Weights of a small contrastive audio-text model: encoder arch quartznet, 4200 steps.
Rows from block 2 of the text encoder of a small contrastive audio-text model, named by matrix and row number. Rows with one number within an expert belong to one neuron, the router's apart. Each number is 128 + 24 x the weight over its row's rms, rounded and kept within 0 to 255. All counts start at 0. Numbers have three digits each.
After each expert's rows are labels from the 100 texts, of 14976, where the router gives the expert most weight on average: "tokens" is the input token at the peak. Only what is clearly more common there than usual is listed. The data: phrases spoken by 400 fixed synthetic voices.
# router: router (text_encoder.blocks.2.mlp.router.weight, 16x192), inputs 96-191
# up: expert up (text_encoder.blocks.2.mlp.up, 16x48x192), inputs 96-191
# down: expert down (text_encoder.blocks.2.mlp.down, 16x192x48, transposed), outputs 96-191

# expert 0
router.0:125149141102122115137135095053133088144101037112196150099132162148113095156122110120128133144115127092152135149107136120152118140145112098109104116100160132143103141121149137116138163142145098123124114183095150093142138115098142138145157160138159140126150144146114156155140135109129153162
up.0:111134126091112119118149124144122126158110120096135136135115142111149061158133183093118157099113115151144123155161141124131149114084107131155142135152185117122134117127146110091148116143102151153146063146137160129151152143148117157139147116129115117109152134141101153085128112056119110106
down.0:112121059087125146102131133123093073124130093122166124133128115089104148151105141133170125164132164153147100167158137142160125133124122115147102132128136091130098134107139132134122131125123146142151193099125170161089144129178093120131113130151157133125095144093113145138071125163096145101
up.1:085118091106104163147145154138123152186155122140079087122131135208143065137145158127137151155135056125136097100129156138153113090159144105129100114133110140093087087117122113096116131126136123134123110184109116170123135139110124115126142128093071150129132144159133154135117115124117125162
down.1:136161128110120141112114128128159107157100109152156143118096115142124128143128087150142102135164158125144052111144139127106158104107150121167143127127080115149137115116144107179107072089103112134079150091169172178091131102147169142154139118190118136137095146161155153100103174145104101151
up.2:115111130106080199097165125113142184153109139138121137160123139172132109150138173096139104108080128128133111167160113128155146139139125153153116122146109118127156112164133112144161130146139168120124132132118148103152155113151129175092116127107146134142158116184148148085106150128103119103
down.2:150097119101121115117121118143135083106141130141121150130076127106109132130157183108122111120094135117113133134139101171140116149115161209102126057084129138151136140072150108146177128126142097160144149121123146176112138121137152150125130152118159105146134104101107098137139137138107090123
up.3:133125147129149132098176130123149148142134101105136134133082217151108106133149164136126106150144066151112125117139192150131104094142140133137148120182143132113130078127154159170086113138158127196119123156131087185121162125140138151129133123104145101118138139120095136112093134074136136097
down.3:083073131119140137110124128156143074119169133149121123127131130160121135119175129114154128106143107134115118097108100161098148128130155163103128124149137103143142072086170121165104120119107118077119123146116123156123135167139130152126110149171115144148080081113180142137063157148175106143
up.4:112131121130089172122149129130109111186164145126114124107112136161144118132128165163116152150108116106100126127110148121154138121081122126165134145143172067096138146122134079102128117142158133126122147158142146149170176133146116137116120138113110158136145095159125173141126176146113150140
down.4:104137121144132115107172146149127145122109117142130157159114111138153147137100133088081130117117194158117136145120144141145136126130141097091152147114133128178163073164129099113162131120147158129136137083132113119104155102081144140144112134142129095129119152087137105119098111139108137124
up.5:133149121115110162122110152091149151127151087136151090101114138129116094115121121153117141107123126109146021145095174128129167098089137116127123138135169141150127147146122131124112109170115157165141095147140145133137152136134114134120140119078104146149131110161150184130124123147139141121
down.5:064109129130143123137137141159133113138102118158099104129149112150138165125156106114112115139137152149155096141129122155133161130118116102146111139165115119139146106091120094148158114139132088095112129142141172153136168149163159127123134084136118147167120198126133119158141107197086150116
up.6:111130105115091139116148152164122120196113144119067114137072140148161127136124164155130162122122102148160096137139134139147181126084132137149167140139151112124134094174136104119121114158093126128152131153137152101124126119135142129094146096115091131112158153163151130151106136138105141120
down.6:117119123098100130107116124119150143168118118153118101126120135120144183123146141140089126136095145131086098134166157142149106116138111123136146154155073104138157074161122119141106110137146159156082125133109092104150102165087180132151084080149139124123131112150105134116101122144129139136
tokens: "<end>"; "a"

# expert 10
router.10:124135142149154088111163112142159178108153106121106136128155157162124166103110073104112122151140119129148163142131147120167089151162148132104124136090085101156147080129148155135114097145110132099133094132147156155116138153153120118158117143140144160113141140135135140108148135157180140094
up.0:099119135086131141114109118132135159172126123122119195146078177130158129172134115130149131099060134149073158145134112133107112123128104091075098131121140100135121124114117141146146174114139165112114120136098175125126163116142127096079133101110146118100185137092145137105136123142156103131
down.0:134107147144146115164142149115146134106110157094178154141123126158111158152102151093111121115107121154101118115144151137158108129162123070134159104142134091134112140147124127117127114132134112133115132117136072118134112163121176150151092144171110115110157132127166143137103086129157147093
up.1:126122179103104109108117090131154164166174100176118146122123145157160132117120103148144114131092094112101149090063126093121084138132114102089094110143129144109161144140124155164126140111115146110103145110134130126157146121128158116106138079106102113116118113168153140116172160154141106107
down.1:122148166175129075169141097156116108120129116129117132046113165092127124084101102086095166120134162133119118141088126147174134125098119112103157104134104161130153107142101134156139114139136109119141125121121112091116113135118136178170125086133110108093107142104107125116149140162136106120
up.2:101083146094132146146141093127090135133151082134160164129146114135158104156125142117132114131120137144119095162099099109117111149113124127127090135085159124099136118113149164148126167175142170149177069134092156148138145119159138130075163126103128112113164143139110172124113131121107133082
down.2:163158132115099136110153098094134150129122161164135122154142136124178107082138148146091118137115104131123161124158130135109109116128157101119135143139093119127143103174129143149129075118155134082114127102137112116062141148165125104119125090106178143137134131119135128115127130143135168137
up.3:133160119118129126096122104120149155211151119144113133127080136112131141152137120120121154082115120115099120144108135138124113124141120137112137150115125125069127112117096123166152165088155156128070080098102151149128144098153106144083160116103166145089146104132127133145086125157125126134
down.3:063111131132159139134111139136092167067113116152132137135127131136127155132072092130128112145125112177096144155149152094123136139115114138111104145106142131102075097154092119135095122112103096131113131115127126101110153118161101108130130138128133147132100124146116174155139087166115135162
up.4:091107106072110137119114127080129123124120101094151155141110156150157120161089136144169091095085121158120116175132111124138138173095109093119126140101160134122134115116141111128137159154103156129122091120111155134135165100183112109103147127093149097096125143129118154094127134093127099117
down.4:071145097111123165097105177111158103138106139135096159113133149158121140118105084144141116155102146116119163159156124093121146159102135175138119127117087135118156156144133146112113143124126156097101175144112131111122149132172132112111144092108151137156118144193121131151111120161060131069
up.5:106107134125051130135156111097174115165140167134140143141084131161178103139103201163144115131121128107133119124109177131123164143114139152133110101160100116097128107127121129125132142149108132143104109182123127120169132093147139123113150100074140122103153138156155143113153115132135118113
down.5:089143062160128123118121149106145111121133145141141122162104135141103115102119138117107137157118137120196122147157129137121142133101132137130107139111100142141117149143154144137116119176121113141188108145162118128115141146093123151125138140135116160132122150175102155146095138141119128147
up.6:109096152057101142113148109124168148164159103111122150134099133131137139154103195101180102118081123128140125169115136105099106151139126094146108126122120144124162121110110135153151129097132162094123103154105171141128163089159155130091130093095154114111180109122130150124171130099137102106
down.6:107165152128184111142133129148147149139119115103103139141117173152150167147097127150103121152133129137163137107121114124138109134127125131123173148162122160128104153133108108150160071152144103143105144103151124095126125142115137106072153107168159130181099091200141186128084157131150135116
tokens: "<end>"

# expert 5
router.5:126096116158144116127133120139139128117150138148174136080155150111117131079168126146163147119148144103097126119148114124135132140133138144076128100084087122167143133122097128097121114153151121113138123155138136126109112125160119068157108137138190135112116110106125082098082114101109160160
up.0:127084140095103141133146076112125122186134145113144159150110141118147122192120205121122107090110119105120112156120097118114102165118120133150082125101128115124150131126118116125164144131137169146130088173104130119166196132165155133088137105086136123112196142143125136133137135135140117105
down.0:178148122130097107082107117086120111125102154148150184182124084136136187120156108120108126144131088165173100112145113151121124140088110121113128107127143127151155127119146069082125122103127086130152104111130153114153070122137125130169157128150122132136098147147116131115162121116106134146
up.1:125073145110098132127145096111125145145138105120167154171109143162159135155111136133158097103097118124128133162110121115109127132144119092101086122131103164118144109137164155131140145148154157138139125159120176143166133122157166129105142113083147106101150158162097144100146135129168097126
down.1:157131122129136131131136128126141113159116109114168120130134146149099122133184143129106129169151136135120156125142136185155128119101152164130139163105140146143141143095102093129121147133117084140171129145111135156091115163118110124131098084157157123156123095094067096181112139148123100139
up.2:103093139082071138108148105110114142150166105135129144122106161158157126148101179132157128113090118123130145152091126114118120140097117120105080102142118140120163084130136152135143140136149151148108099142120163150152150102177147148100163100067123138071134140134123137119147159162144123108
down.2:176116111131120122137139170142104131100153194133106113108119143155122135125149134130103141154146122166100136126141173167163154148171117131126151135125170135130132168130160121029161109145139130127144139127129099137147125134111116123123147114141139149134160094149092102116102098097155097138
up.3:103101142114132147122132121109141138134131114134145189163101134130142122163126166125136132106123127147127105163133128126115131173122119144096099130107097110102162128096190157144132147140127147115108169141120165165133187093177121160085174061105154113101161127173160135125126152145147116100
down.3:135139070141155138112136113119085124149071102133119117108183080123115058138128122154140140132124137161142129133115114128112178114097156185084136127092176105116152174124137123100142128128120141159147133131175107168106158158106090130146071146133142152136096120110177156170133144142097148118
up.4:134112157076106153104133089114127137120193122105151156116124108129144112151136166141160102098094135127120136172103089132086091181126104094120082130107154135147147153100123135158176147100122149147146088122106160144164181094150166124086153108096163124127149133129138134128143136145153140122
down.4:132122110158088093125139126107137112064123109155138149107173100107113140123127134154131120131121088112111178109136100130150098128084181123116130136110136112133110161125142155101097133128136063135180158122110153115159130103117134144162135117139129122141143160127048131113095180116119130105
up.5:108093148097085121120153143106131150154109138106138135121126130146199119130127170142134101085088098135138129126107125104145147135133088104134107090107125138121135071168159158111112147171110157120163092151113151126134131099155131115105189100099136100097138160160127186116167137140121117091
down.5:138149121124115101102066145128154119180118086156157098103166124138110130129131116140125164155129134145123135142156131127165140122119159156097087136104148094173116127127180137109118100074129115128138151144130123103093093107121114124173117128166139102153103107125130070152147127116084150126
up.6:086106145116081127099141086132108115117138123105173161129155097137173119155116170106148108133102134142125108173115087161116085149108117155123096108095091117108139134100153148149195189127118163145126117157108140122145186111145123175103142140059144110121151140136141130135138126122125123087
down.6:126132125129121093109141085154164124163131174112109125154114161114136127105110109094112087150145094110127108142107125139097172112074155119126125095134120108156120165107165088137129101129133106117110140139142062140107122125114144154112080089149123130132123137090131114127159162127137101092
tokens: "table"

# expert 12
router.12:135150170150154104141100117110168105142157142172099128126114138161154165153137074146140113185130190089111111119133141107130092132152117124111112160066095127137111123095138100134140158156140121114110134139115092117115108112152120123148121135160141134155129137140154116101092126120127138139
up.0:085110132103140141166083102083130119155151147111157186136115136099155160170109145141154095087103157125156082150132105121107125134133104127113064123093117144128156114126177171120144164123131158123136112124124175097154169091181146142104172091103160136118142147113148139139125135140142112112
down.0:098096142128144180167142103123115140159121112192180111105132153091149131129158118151120097070133144159125093174111150149104154139135115153125077138123111136109129106144118147161136130137091110126102132143082113148139109137110171111127111129146189090106130140149137109112133118109138133149
up.1:109118138083083141140107087135130150162154129120139169153089143151159119158072151119155132101102118134150115171114151138100093151119095125096090124114146147110155144129149172139159180107121177154148120133110198140141164109171124134085157096090136113095160129122119135129158162122138099097
down.1:119137059102118153144129107154079179180125169185103123122155172100152172131143115133148109127128085116130129150081116108121143107126118119123088122110054129098112108100153136159128141123121146104166162183157114133137104138123121119135112105107145113135101104105136130141162130145166140115
up.2:133123154141131078100110150099132097122108146136128125118082162180169101133144133153099125112114072141142085132147170120130190144098122157076116116188118136119123143157172119131113132157093117140093145145123126139135120138114132149115152120151157100122126134178123151103142113108137148100
down.2:146117132112134115124119091085102103082173144161158137136158111109105107110109130124163100114133113117111143097084106161121146148092120144114115133109136105157159182098146140101186131096131132110183164089157115078180123115135139153110164098112117130113121122108166095141146155103098121083
up.3:117108125143100129118105125080170081124114122107107156156132136114174124159100157139143134117107156092136099153093154135108149117106126110084111124117119132092127130107159146147169158125103146153130124133120165107138162093187129173116181099095147098125114137107129134112147094127137132112
down.3:114131146162157133101196123158128131149110073139185130139099144134123144146163122154117145158101126125117168147153158122162119165100122135115187136177072120136132144137137131161135141175106109139082115125112128190116111119153119084140144117132157102154128123146086090142150095115121124104
up.4:106114136088125132163130099133133146152173116144128160156117143191137119186090161115146117110116079127115116132103132124127117157109099094113103118126134120084138131107126181163156175140132163143138098135135190159143170110179131136092130119100134119108191136162084119107160131128141130099
down.4:131117111126143141092145128144134134161108154161107083152121176120130140135158160070120101134153117147076155129083114115119118148125155142092148114111073099123113158129111121152093142147160152169106170117099119153155143146148090135155104062143114130148139133120122113141141084165124115109
up.5:117130149114145161140163094109184146154159093126154188135150139148134131170098117134153075135109144124082141132148102160110121168158126123092106099117094120116162133110142143145147141135153123142112110087134157125134131099148127127122104129113176120111145120145125112073126134136126123109
down.5:117101151154111089132082134131130069135133139141098086144134142124175142102128165127105124104146138131111166105153149134139123066109104144112124117101120114096129077155101085111091129141126158122087159130136113120109157096110122101145114130095155125131140143132133164096106107097095141154
up.6:099117122133121163095089086096174105131156135151128162160093170114147157124128170110116152132102167111109129157097149142102147149146142125064118099150108132132129110115155145105132152104153115130110118097134103136120141084168126134112165043137099146123120132104169121120134117105153154145
down.6:129130169138131134124165158107181095125135129141118111130117146140147136154154122129107107088113123121119129127136074173141132115148190146127169137108103111140150156160116134152133118161123115123067093163168115182066151143109163105105137138136161148124137133137139144122132159128079137129
tokens: "<end>"

# expert 14
router.14:157095099142119084101133169130131136081115119081129137141151137146132132138115119111175119142137100133113124082129083105097111131129117095109153143125194138116131142159136108114107141104141162150165119127137150162104149131121159074123105142182115146110152115155112102079120092165120117073
up.0:106127146082088146139121092143138165146137130139135155122108131179175148145140157110121124085095075093118144140141104083125123167125130126138113121131126123121163122121121167171159194122132115140105085107125154104115162132148139108119127135089122109091138152165108175134147131106146098138
down.0:106123088136111138155109100082121174115107167108104124124140078146102086109125104123122132148154145135137185128128122178114142132136125127083114117111089105087051141121151161154125091135135104163134132091104123142119136138133140182119122130120159146093114134139129139046136149079109162110
up.1:106157122127092146153159108129119163127169095097103143145095139166164116144100128130116155112125144126071109165115115121106081117136114151134140099142120113092117128107087136130131133118156141096098107127122175083150141101153114126104132143072148120107111122084074142124180126157128129116
down.1:104124149106164110152184155093122185036078153096123149115127136135147112137104147134107141138139134119157107105132121140158121111128098149138119083101176089163145131096124095082125134123100131108119121134133130099122163104091121143096124096111148124124121148110113120141120139104107141145
up.2:097096104119096136093139121097169154122133174128107135174123139118142167130121135103104140147086141092140128155108163158086129158126133157089135148104124091145112128117129121098148143121141133130071133137169137186131128123163092127110174087130138154151134103119134104126105101117091148110
down.2:119089150089084115135116138172094092135140094119079159112101128173135162158112124104148118078101121139132130114117164126128126135158105110134095121100180147112156135126123148129138114136151186115132108178085099102161142131116129101102149161121142094126132150189125189118111127104144123156
up.3:124111113124116108128133131108094142133101142095123142142168171171135102122078133091185124102095079108164111126177111108142150144099125100100145152145157156139110108134146146081134140146135155153141118155156159167101161111131105106153156134155129156146128107175147149114102102121125125091
down.3:122135142147157154136108120111119109124099065131134093140174132058110104134114142126126116137158113152146118118131160098149111141118120090128126136084151120099128144080144184078138159166131123125145164149129152123118130162124117117168112090131106100138138146103134098154093123120100146091
up.4:090131152123124102127156130131125106160126121138087118122080158161183052154112176141137150140076093130119130145120148109132141116130117130147106075128118158063155110140124143135133181087131139144128125124102138146138126122161146148096151111083114101124152147168133147112148101134146103100
down.4:142144127139130142099172142120140110133136158147166130093109140146117083156112177122141085103105134115155145114128087121139151127084122126088118100066101095124144184146119138111146125138130098137127149131119127138140140144107126195117128138129164101116153172113087105132131107114114121086
up.5:095116114081135130134132081096161182184138105138127160133058162156146124138126185128135138110131096110067135130118139125118116120145113098138058109109081123050161119141120146122141129095152118130077092102125162132125136120133121128106140146089133115090147142088133156130168149151139131142
down.5:124115130150108148130147121147137121110141136163124148159170126124099100115113147096138089137157112119147163115107121144095184109125169127113129117102120123176121197141163140118133134119136097116154172114112121124129108123079119151137130149149128149113089114099124127104132154086174129175
up.6:071099133091099126131149094109100201152105121131165165127106150164147126164156144131108113128098096131111137128068103089153104177149118123125113128153115136091164113118099167171103154113127155139104126129113113064177162125156150120096126131090135130097158144165103158086179174170129128117
down.6:132138124128138172148125139094125112125117149127123141132164101113120118121142157099133110158140180157147175139113131154064156112118143090081149095110152109121126143134193167133102156079141097145120163118131132132099118136108131176139105104106132140144108103128136120125141157139129120147
tokens: "usual"; "robot"

# expert 15
router.15:163132142149155133080094176144107124044103126153179131108126133134083161141142062138107093095153172128104154165142133166135103114117116113080160149148085139144109137123107131154129114123140108150109131124165124093124103119167152076127118140097136133126133117112101073110126110116150120126
up.0:094089128090106138131130099109153138157153134126116152137108127161147078173124163124137135098100098119085122152098127137102108142119100118086095109136120117080126130168153103128136136122141136141096105131097156129156169099180157146075168109086156122105161110173134166088141162133140115098
down.0:126106141139147142105078140114174124156123143127087106108142147130144138147141093100113177114151143111130102089120104109162116155142120137142100123149130125123148190088099166129154121143167114107142101102143168159131169114131132085141144094102101122175118102094099101137135131105132158150
up.1:089153129139105145176093133119107127141136055137107131125113175173131138127136119198113161115130129144114142123134165124112125149130139076152147155146097117121152116100145139130132108134120116102108066106133149117112142126114124118128148069106105126130132145130108172108141135132144134169
down.1:123105138119163125157166139172189113118152106140129142120143179142121094124125117138122104101119130173182123127145129161151129132124147148151110130139125143068147123121101137146109116142092100130070055134113173129141160164107136152114109152120120119111120131149121129130164149150106141192
up.2:096135136086087181142151107124136151204151118139091156123085145144147082152146168144099142098108115128131132140106149137107124157138107154107125127150099130102143093101117104178140140106119142138078110130105154125155168080174113134093128076077134111125162157149120179115136181139126143149
down.2:116126129157174133107105105167156118103147145139132138154164143078088140113110131138076110162110109096129142141134139136133175129120150172116080103161096109082153151111078135138127109111086099116137107096151116165116105165103111163149130155103104120122099148083105128139147139132155194134
up.3:131107130093115150121114152124150144149109111102105141111132091085120130130152162158106131139122118126154081143122160163096114139157131118142115119072106186108124107145128133139135115139120169156028157198114130157167135076141123114138111154142115094118149119128159111113114127153115137099
down.3:154136124092131111106152103144155150138118094124183103134142116139115171134105119136145087168132152150153069090112132139113131142087150140126132135159107111147134131112154124132093115111136106130151155124143155085122122117151151127158111138126119106078164103112102127175109121123124158134
up.4:099080134116136166119151085090142150167142149109116135150077142167144083162125181107138142099090088080139132161120121129103080163139108137092101143122101142079155114110129118151129179117128172144105096139118166131146154099183126150065202095108153135116154138143146161111116138128123109126
down.4:152074133169160172127074149156140104151133147168161132110132140091117132126145116089112121122121131132101140135129114104128123127151143102112118177124080123114093144136095095127065128147136121113129101125108194145102168115128081144130166071106129107132108094108130064138149150134117128091
up.5:109136149104123135079124098122155126148163147120119115152106108134159130178124159112108149117080093089123118138154095150107117144158135095102113128099106133071154086131117121127192135128149151151079116171124150145159143123192107126122140124105153129115183124153134171098129146111139152141
down.5:156109132148158128118107111106143107157095142104068121140143189104121162138116091093081131110126131109133120115107127125177134134158125110063148148168106095103168123127113095075121157134110141106140129068117135130122172143099100130125135098133114161155128113090123130123146134076105118116
up.6:095127136109109179127135092121155154151185152128124160145085107100147128158149179149109145144123085096100162150062152136070133109137112105142116132156121145080155120129143131142146127108168144169136121142091157111161139130147169159092129100084135148081160157133152128102130149144178119155
down.6:170142134084142134127164129155122100074140113133091128089109121088140117152121094156124120150127122115128113163168150138146139144113103135173160102140129126140101090093152185113127129133124116159108110119094109120127145155136116128123112137109093127131121132168116149156099069117158074127
tokens: "<end>"

# expert 3
router.3:152131119155145118088140124148150122116064145121119145164101122146101191138137123130102122087130151148130146163151148145137126160131116139086148132137149134147134132145146083152127159129141134135109172126101141126121092123125112111161114114157163138130135115113125116145166163082134124137
up.0:115122119077166114121098095112111105133141148094142129109126106124188159138092128099150132109102144116129111157146096164108074150127121089106113145097147110141123106093121107122138146097155139128122116178101152135119160111212120120095133103121140098144184135125129100136115145121153131135
down.0:125102114117140168130116074181126128136145121112107131127111095132114115120180097125139140108094113150082153139126130133071131144141146117102143159114134048132155130095105136132167186177113136125132145146107185153116130140156103135127140144113148114126165106087121121116109208083105122127
up.1:129129169126131135099138142151098122125164085130134125100156141152135136131105095126160099108111105134169115161099106066139158132124133077115110121124145160146162097156109170124132122104130110147112097124113165140162132124143132113135156127126116101087147140136128172090133185115164114120
down.1:149132138140121114102154178128115143146157128118143140129140110129134161141150145140126099104117137123144119151110112089110097128087109112134085090144135153151133124128139110146099113130102164161113123121109097123057140124159145164127136074144152130178155170174095152109198134087103126095
up.2:120080124145146146156121115106112153137142113108170159139097121126118122171098100103170066108130096091124120149137095143108105129126112113117097133106178125108121148080133100094103161106170128098135161170133143121121144095155109128077140095110147156134166122124135097127136156097117178123
down.2:156095130115136171131130083175160135152139142173131133138117129141090112143156148112154133115124132126113121149128122119064127163134142107122126162106149110090166180092113151161143156152123164086149142141131150143144171097172129177107099159133175118090152157097129136138129144096119116131
up.3:131111142105123130120113107131145143160139096120148150104174153164120108078110149097121078112087163128185124126118174058125158128123118085108125082148118152189155108154115164139143155150131132134135111127129125109098157133110151126141111087152120126147145109147157124098079104134155111124
down.3:150103139121136138120145146108143129116126110128113150129122144167137140137108162135125136117159125174147124088118122103164131074144099140151149106105131114111119152119146121140109118097131148098132085126097144116101141164119085173141126088180110127086118115165115092070142171137128153158
up.4:122099153120122094141106125130083131120122090125141117124180088114131108116120101162134110083142141153171119155087137054134131146089123136155166123103177112148114141136129101163125148114138110100121107139143202140120138095139149118148119102103158095124123104123165156123121126119149095132
down.4:106106152074133141157122132100115129135098136097081127095138140151162126107097106170148117146121125135145145096088147117107120114116135109150131106127092125135093153150137100103094078158144128074098098131108133146108152137114167161137143087125162135124129153120144128057208124119149139140
up.5:133135155099134132096136138091113140155136121084116155115058148132119083178129135096138166138076097095153155207130131110120135128144145103105141129091101126107149114132102151143126121102150143126129104141129153119114125101102123149108138101134133101076194092154131164117139156171151134147
down.5:127150178115105139082127163086088166140125169102127164078109127125139107106137123108189081131120143109184146132130086128167108151117105108144145151141129118115091101117151128162114152131102077100151152127134094098135164125118146149129106102105112119194175112109121079141182128136127089087
up.6:100095107119130142104141125099138143195130111132113122132075105121172120149166135134122125121104127067138135146145137137075120117129130157095117138137110134123109117099111132139131143139117126093137142108150092147144130128152114129080132074097139162142112129135127124124153078175130137116
down.6:164139123157148111139091202092098131119146114074090170148146117069109165141097135132124128114117120098171142119116114143125100113098107131142100118115100126136142132109119141102141121126123146169163157184082105111102117109116116184148145106131132132154133113102095087130104165153109149109
tokens: "<end>"

# expert 6
router.6:154129165098122133104138134092162131110175123110111151101113142139089135127123125128117113144139130156091158113151132126116120131109119131119119154125108146140146123107166094183101135104133109131127118111150110132167115142139089107179119131161120127142162163150104104140103089151157149100
up.0:129141172089087167134127105151123147144151121135141150165100149148160101157104154103125142122109094126126101145084126114094098143108110136129115124115144120089151136128120155119153162121123148163148100127098144140182124111183142143120131101057137135110170144130137136106150190151142101122
down.0:157143100141178128160126112128163088153125133090127141116169150116142128141170097109119166144091140106117153152140167128118099114140130100129116130150084134143130138120126125090107157095151129137113144146130081140123105135139121198117117109193115105117092150120165130121101175149156110153
up.1:116108139082091130103154100113143156181141125083131163151117157113191113151101161140138128111065102135113129142100134124110137140128143144100110113114115136088193116135143123125138143115143157149094102143100187127161145112160150146101160097071148112110137137159099127091145156155131110095
down.1:152134123072133108107144149107144072100130149094115168156165144108116114131133093127121121148141169124154163123094086114161132110120116141078124137152096118149138162137165137069107103099105115090074146172110136127097162095117125136123137081124153117136103130121150095168131145144132128122
up.2:175156160138090163114140144123138113136159127121140175133098123117113091172119136084141179092115125108100128116122106143106174147138109098124119110109165110079190125135126148162177126081139135137108116171121164142195162109163178136115149169086142140120151153121140155107130125142170126117
down.2:151160085161128142090131117147159127175160176120081123125157104129141120128121128106108138148135111152168139110140101127132163110130154119148090103098143073105148112115132119140145134120120106120126131098123087136142042135149135115128132100138116114158141115120138112128105167101098122125
up.3:114136160104107131117148111134109159154171111121116139163068138136176129157130150130140144086109093103120147127094127111110145169124106136115087132107121141095181111120119118143154138106143138158100128103103159152187145106161109146069151120096123100102172123138141142107151192167141108098
down.3:154121132159173148107120126149137090137125147117105164146152110086106064112175111140087131130173158070144110133078117086117146170109160108157089124093100113139138127113150146112146138117126166097139144128149090123117133111119161111107131145181154123115121108109145109155131133143106106128
up.4:109110145105072139116157092122150150189133120121140171122099164131191111138104118119143126104087094122115111167110141106093118137097124115122089123112140138081168103135127110137144157118109171177101111132084188176109144133137158134092155120081129127099171152147123133095135166126136120089
down.4:115114133083123084107140095104159090115111151131148142120154098123076105135154130106093088155108131128140171144129109112102160166120128091096143097113099111164140127129171154089130109140125136097124160124135136128123138145122117151165124124133143106122127096096140106145143183117124130125
up.5:120138168111109153089143113139138120153151117128097133152115141117085127168184116152104115130089116076152129127093143116140090131099125087100104095113118117108120116115125175141134167143140151111123094136102157096158112117127151158090133110093147119109158119128136134135159159191152127117
down.5:142137155141157138128127085127125108126130114164162136165109141123124133107117109140110157146098129117141143087096076159164139097145089115150111113109108159062103116129129120082125116125119097134085144147111094108132131134120096127085145200163132136147109159115101088128143135072144098121
up.6:120113143097098133110153089145137157152147142103124129127085154132173086164085147134146161132090095132100138148101148126108138132121113121124116089124153116066138112109133107161146145114128141164112097126112134149172153127154158147082173102096124110092166134141138145128169147136143104115
down.6:157146117122165116155144152139136162110133125101150184085130130107085097165130192128158116126197139104102165145117065122119153125157155124166107127117102069138158124109159132139107120108135150137159121121133128143130138136111162139141134119113130142120099128129153119149139124118147156074
tokens: "<end>"